python train.py --model="audio frame classifier" --dataset="strings of digits, spoken by a formant synthesiser in many voices" --train_examples=39062 --n_mels=80 --hop_length=160 --input="log_mel" --spec_augment=true --win_length=400 --num_classes=41 --output_stride=2 --arch="transformer" --norm="layernorm" --norm_position="pre" --activation="relu" --mlp_ratio=3 --head_dim=48 --fused_qkv=false --bias="all" --qk_norm=false --parallel_block=false --dropout=0.05 --inner_norm=false --subsampling=2 --layers=14 --width=256 --positions="learned" --init="kaiming_normal" --residual_init="none" --optimizer="muon" --muon_scale="spectral" --lr=0.011 --momentum=0.95 --nesterov=true --orthogonalizer="polar_express" --adamw_lr_other_params=0.0024 --grad_clip=1.0 --sam_rho=0.1 --steps=4700 --batch_size=48 --epochs=5.8 --lr_schedule="wsd" --decay_fraction=0.4 --final_lr_fraction=0.1 --warmup_steps=470 --weight_decay=0.06 --adamw_weight_decay_other_params=0.01
Rows from block 11 of a small audio frame classifier, named by matrix and row number. Rows with one number belong to one neuron. Each number is 128 + 32 x the weight over its row's rms, rounded and kept within 0 to 255. All counts start at 0. Numbers have three digits each. After the name is the row's rms in percent of the matrix's.
After each neuron's rows are labels from the 100 clips, of 14976, where the neuron reaches its highest value: "strongest on" is what is common among them. Only what is clearly more common there than usual is listed. The data: strings of digits, spoken by a formant synthesiser in many voices. In brackets: how many of the 100.
# fc1: MLP up (model.blocks.11.mlp.fc1.weight, 768x256), inputs 64-127
# fc2: MLP down (model.blocks.11.mlp.fc2.weight, 256x768, transposed), outputs 64-127

fc1.142 066:123068106132069156130059142156124102087120142105090164111192124159108163152165078079124153126163131159109126101050104165133096156154114150146141166144151138189100159063165121100123120110074153
fc2.142 072:090169104119167155193190153068174192161141110112164111142130123070128078118149198083167181136130067111141148123153118081100140087083091129100143114056114146112161081199169131139124112172170106
strongest on: "four" (88); number of digits: 5 (46)

fc1.489 088:151083138113181083101123097151174159159225118091117083098126168076065156101181139016111129122137090161067128104108130117131167143114095088104057133138066138105129142198115122135151107066158090
fc2.489 096:109061143112082078200086102129123133092113133061115123086134101141148120148094131132145096115124119145170169105119151101147122112099132128156182104115145133155160092171111111165110183191102141
strongest on: reverberation (100); "nine" (88); first digit: nine (31)

fc1.406 107:117139133116085125129200117137156163149176101138105129178110164153114151091132110110160084101120138143109169141088092098136092052168141078146111129111122152113121123160136160132151177124162159
fc2.406 104:083095159144122085098151096201151064100086115069167125074150138124153101116093106140121152116076078155113118136118151119178142154114091193144165135185065175158158164170131129182056142125142154
strongest on: "four" (100); last digit: four (61); first digit: four (38)

fc1.632 105:141122147114163117060172093139063152113190137139191157128145125144147103121102087180176129168138150104114049123132197143072138149152101120097092126157165187093144123085037162111099099092146144
fc2.632 102:171118111079129104127152106137143067091131105128095113154121117168082074114151102123164130137166112105174088110182141151146069135115141087166097157166148118133142142179163135194122128163157137
strongest on: "one" (99); "six" (86); last digit: one (43); first digit: six (41)

fc1.146 097:176090145107111117091181117148083137081135125121095059163147121141069079152052161102090147123208109142102146073102115105167163170156165154189147123102117189113130132127172140132090106130131091
fc2.146 098:104139125127116102148088144159104128094167177139159191156142134087176153141117104072165127157079115151145125063135163114079092049108047111147145107161172082095091146149120132099143204161163109
strongest on: "nine" (84); first digit: nine (53); last digit: nine (47); white noise (30)

fc1.574 114:136165121162133149121114149122136133174113131151141136101078148151185144180161134121161147176138134152169155080135139153196115140166113130120138101091062106180128089142100158113161100144115094
fc2.574 120:171098105132118175077095137122130114098106087088140195113139108178097176106105135115132113153099102093175143174144111131141156129173156145131073164124117127118151162163089137078097113183134140
strongest on: "zero" (100); reverberation (98); last digit: zero (47); first digit: zero (42)

fc1.13 067:103105114136130158171081101121146091099098125118077120179167170161089119093119168087166147110134089118157148117131070124119121165163153121117093134155136132160149145111137113198138149147123136
fc2.13 066:185173109134064146138123078173120152180143124112136096118170098109176150134116102135093118106152101147062155136079153132156130169153190110138122075124162089143106122170145088110177189169134150
strongest on: reverberation (72); "seven" (55); "one" (54); white noise (49)

fc1.198 133:138151129149107062095078107181147139049211108108171112085174143144109145103197161118102141149150127153068096114096122123060169154128069164136121160079152144128106202116123140169157142122100124
fc2.198 144:163100175068122083156087101094126056112185135038103137062152072159141153134131159088155108112084143121136145091142083089160138125150073183111138148130120068131171050149131096122147135156144141
strongest on: "nine" (100); last digit: nine (60); first digit: nine (43); clipping (37)

fc1.278 094:151083143102126142150120161108137131100147142165143154098118113143116146064121076108092091183135109169160108117168213107104157099133122146184164186123126110129127170133084084061169138140039083
fc2.278 108:072155115134148120149128126112130126128142127163070131129146211176183080058184071100130133121138115156120128090208169114137055120110175142101136157131146115141070074143175076144120105115132163
strongest on: "six" (64); pink noise (32)

fc1.472 089:128122137109140107134125174134175062089139077116129126116128120111083189146108122097121141128127143092144123139117110102167138131138096106179169147093100140171137106109108126145204136166112131
fc2.472 107:159078118138133185117168149096140124122146048099137221142158111171153143103145165197106113154128117092212138136126106163139119131146141142154114148071100099147110153147121165108099144142167108
strongest on: "zero" (100); reverberation (100); first digit: zero (60); last digit: zero (27)

fc1.243 087:140060149098160217119132078097136185110110125077180142166139162177116115205134160129119169120118101173128176093113139161138149123120071126093087132133152178098091157146145119122160116093112109
fc2.243 090:128129176112087115122083162150082129142211096139143196126105124129097090178173142136105176138061164134186113141133140095127102186126080124157134136111106064130176135104112110194149088138170150
strongest on: "four" (99); reverberation (81); first digit: four (57); last digit: four (54)

fc1.723 081:097121098163137165119149108119095163146130141111193149088115146114107125127167178195172122120146079047122137152121079164118102108171120084163162129130166100139118111093134059128116155159171183
fc2.723 087:174124088154103182131115130183098098120126156158136106144131199170167135139108153074097113132198100122122107111099140061113152100151193082116146095100119120120113141173183152115128110132103124
strongest on: "seven" (95); last digit: seven (51); first digit: seven (33); clipping (31)

fc1.250 088:108158092133069082122105135126159105146114116131108142113122142169148126105131133129104160083181113113140111123129140063101198144164090138121117176121113120171117149109186126129175101120101105
fc2.250 091:113136182121145138205098123178191138069145063159136122187146155094108075105134168129171128096131149118141183136168101191136094116151101122113137133149106080146067142094137087131091103158117197
strongest on: "four" (100); reverberation (70); number of digits: 5 (49); pink noise (32)

fc1.147 108:144191140064167138134087160131095183119175164118093107194115149128168168093177110074062065173133128099153158110120078112160132124161117161121153127163169147114121162104153125108120122182145132
fc2.147 118:127100122119100112165141134114136117163071090193152173109139130155128176108098094164138133127159172143166171145160151134120113140130110121096148201116140101126096092158128144137175101113086152
strongest on: "six" (80); first digit: six (40)

fc1.218 145:104129170145109089131107111197151133153152101124107132202132050092166139138113060136107077120144152061150134192135124056172165099151083134201138077108150098097092201112102128087130095140120144
fc2.218 146:123098129161164124141102120114102093108114140127156124147148104140106164095106227168136145118112131127086164157098116123066156139156134125219119111072129130153126117176150173191135148187182104
strongest on: reverberation (98); "five" (76); last digit: five (44)

fc1.714 071:137107090168105148154144085088177170131167080124104129167169146101152150178154136143142148148189085164145108179083123175129168097112119098097063050123160068151109105127206082191164091083092123
fc2.714 068:082151179104136192107143070143095116126107123111213175151100096163175122085091128130143120111052132104163125137172145140093157115219114124146134136149104147101090167145121142126147124118154075
strongest on: "zero" (100); reverberation (90); first digit: zero (57)

fc1.392 078:100147107092114119148097064121101156114115097064187132139123121072111093096165071123138119141148111107099125067086133044157094124098125133117223122112091076210135093095149123141109156149104133
fc2.392 083:124098160113133084103096203144144104164152110127142117126116125167126088126099170163099164083107126155170031122086165158157128126092135115148105163156135152095080147095112177178108129154141106
strongest on: "six" (100); first digit: six (58); last digit: six (42); white noise (32)

fc1.43 091:137137143101140130140126120141143101123173096112133090148131135157059151113116129035127107152091115062109104141128133097138159135089204140077191153151141147152105094141120178086094075124123084
fc2.43 090:114105154142165115139125186055165179133118163149099098112093101149153133158129089151155145158141139162119164168137124154126126082163184153074118066143100143108130119113125162105176094131170120
strongest on: reverberation (100); "five" (99); first digit: five (48); last digit: five (29)

fc1.490 138:115034085114141150070097158108048154074127166088149123110148191131176128143148165137146163126139089101124158106133136161173155179149136104136135168086108127082099090147095106145069117128099086
fc2.490 133:118086170207132143125093174136141110152126151132131133104110155170175142147143158176122065109143144093191076108142093154145145059169168126122139135143082138119129090114087118093080127141111122
strongest on: "one" (91); first digit: one (52); last digit: one (46)

fc1.646 083:105156123087118111103073162079043116074158162138164132164142145147155148085140122130140122051076138156127073135143119194110125128131139130192134112112146158124145127164146133140175138089175201
fc2.646 087:121127137115095113137098119134178122101118089156143115138147198138153175086111150123125123101114176102105100139121107123130121129126134097164131128128114133089136127132116142170142122085145159
strongest on: "seven" (100); reverberation (92); last digit: seven (50)

fc1.261 104:075083183089094080114150112127120162090108160073121101119102176143089080129206143116149182087095174099136173096114161149178165182110110136174125152122096112111134161107136143138107123202053077
fc2.261 084:102121125144136144129128165103043097101108145109169144130123105134135098123145149133123183157086114067092094150115145095081113098111106106168112193151247134105054160158146111111105154167125099
strongest on: "one" (100); first digit: one (49)

fc1.422 110:114114140178120121143136103176137088127185158114126094160087106159148105132068074163082144079099097145102138121061113115175171129090060115193167128133165113110093171128104123086128110128163156
fc2.422 100:069084152114167123135122160095171102089140162111100173141119088135157138098148137082091119121143065171137145122139103117105159130120122134140128148098167085178136115134055148108082094168108073
strongest on: "two" (100); last digit: two (57); number of digits: 5 (44)

fc1.283 087:109131167109173075154136141167177093158125218090189139106139059163151153102182147108113137114079128116133187085163168109111139132057134136127128055169142159091104112139115136127098135092085131
fc2.283 081:151149071159103093056148112134142073115095113061118181131066078119198115144073135130095096158084102132132129201186106136119164170138111126139112121123136116115104133120155205117150116142098092
strongest on: "two" (97); last digit: two (62)

fc1.650 101:116170102126130120131138092154151147134102123158052116097123177096093082089134085143114147131157162152136159137121117138094079122142062179100126143107167172128126114144169192070158179159115168
fc2.650 109:122096100189097098173153111113142182133117123126147050135193127164125089134173142140179141077097089153150153153158150150130162168126131111103102155168141121187107165137129087107071130144092134
strongest on: "four" (69); last digit: four (49); muffled (low-pass) (41); white noise (31)

fc1.277 092:163158104148145126128115121130100104167121171073171129172078147139090153116160111172129164104116158179140103131089126070133078119118129146190160190084128133173107087173090100098113119093103102
fc2.277 103:131130090101129089076167133117147140177141121127069194136171140121095125097175150126144108156160172170188106152149141143132139140126110096113173166125125176144138132133153147167116129120087091
strongest on: "six" (100); first digit: six (53); white noise (47); last digit: six (43)

fc1.529 091:119111178175077121109066153115145083132151160122107147132134079125111116157183107181105116146139121151122160165093131156100171054151141078117186134154111111093082102139130190149152135148137121
fc2.529 101:110092130053137096146147164102106087147123115155190119148113171140172088132099074155058087120215134186152148149138112144125184094089155130080149081121113153156155159073092147053143131117126118
strongest on: "nine" (100); white noise (44); first digit: nine (36); last digit: nine (34)

fc1.313 073:164158063142102118094135082125159102135204142131114141146154106100126143100110100084124100077114127076084152084142167116099123133165139123152161071108137127152094107125065124115151070154117076
fc2.313 069:152135131125122124127103095121129161098032085146169142183120062097148155169080169148173117142137140156168167157153080082064135138065148114123076122170134125095095129151153153081102159097094112
strongest on: reverberation (100); "eight" (63); "three" (52); last digit: eight (47)

fc1.615 102:137146130166118050127085158144065137070182097119089131120105050098098104120171147158092129072109099144101175107113128135180164085182097154088109076128196115125128133132107129154156173073134130
fc2.615 110:148134088133106107146092100151143144070112114143165177164120219130120107106148128126162095111154038082140125111168172088160164151138141082110106117116122179068124134074114119155113067156137118
strongest on: "two" (100); first digit: two (61); last digit: two (27)

fc1.731 135:124125112140105115075108103107078157144098145106138152104131138089180165132097122177118098139177132039158101130086125160127107121111056083137143132101098147111083140096134082139068086078128116
fc2.731 146:122071137165161204101115144177065132222086137133174079106136159132116122150125143172101116098179102100111121130140196089151109082141156138131157188180112147079096147151047163149161174095139114
strongest on: "one" (92); last digit: one (47)

fc1.536 076:170176105063101071131113078056092126162186111113174106085109126146127150176149066150154096130148105090120116162181155075130154097164170130133131092173100140096140127141145087153174120120110119
fc2.536 068:067096098090145120102099079139124131145137111111133108127095067118123112123174167079131153177079140123129136121111077095100089079158156117169150158156094122123187136135127196174146180133137089
strongest on: "four" (100); last digit: four (55); first digit: four (38)

fc1.600 094:126089085143104140130125119154133188120143169144091094163172176128134120133130107137123159163129063123122122104085087134120111139124083168195100076141154103117173129100168181122121093136146121
fc2.600 096:114166148149165106114126187116118142158072117186128129109108111064109138118157124137166103100121085175065155173142064100156119111085111114074120133109145172113152163186117116117111120108160159
strongest on: reverberation (86); "eight" (79); first digit: eight (34)

fc1.36 119:164158078123132139091050132136180168165133147128125095063118126153155175134147122189124117155108137128121101138138101189146076119116101091056122063138134158197101117121131067111141155105101132
fc2.36 120:097058157107116126142113138106118096121166134108109128185169158122116181144054157137157139157105190144122140159116118147137170109193101113119115111146119115159119126138100137079123135163152105
strongest on: "one" (94); last digit: one (51)

fc1.390 122:115084068132176141089104107135145138150097134117069130217142137116132078181161223124148101109088093122114121090114098147126145116090150086108106144154124135040139110202145089105155133115136158
fc2.390 119:154107155099079148185087135120143141098167179143097143201165075073150162120092180142163171168197128133113122161117115129117126142077130116120131127130055062193076143083103188158090124139085146
strongest on: "seven" (99); last digit: seven (74); white noise (44); first digit: seven (35)

fc1.352 097:144122095125169092118141114056059059137089170137108110151126118111148122121155093113104054125143123174109121131167125104111070116142130153136088143117118166129109079147124147086188171164065163
fc2.352 101:154169119119117143131130118102149125133203148149127171113146183105142080124159107121124162138173111136153112061158176166142171140133144123134117170115119118157170105108177121128148060156153074
strongest on: reverberation (65); "seven" (55)

fc1.656 077:198134170108059134154074167120123122149162164146115133070180123112117118169124082115139154123074156127130128085092197098131170086177100125107113156138086107169123122143146131131180102131100141
fc2.656 081:087158175174156217144138144167107131115141130097149138108085121126086048072103091100150100069107138195143110147144171122113116097088159089078155177165186107126131164119117156158147094127102104
strongest on: "six" (96); first digit: six (38); last digit: six (38)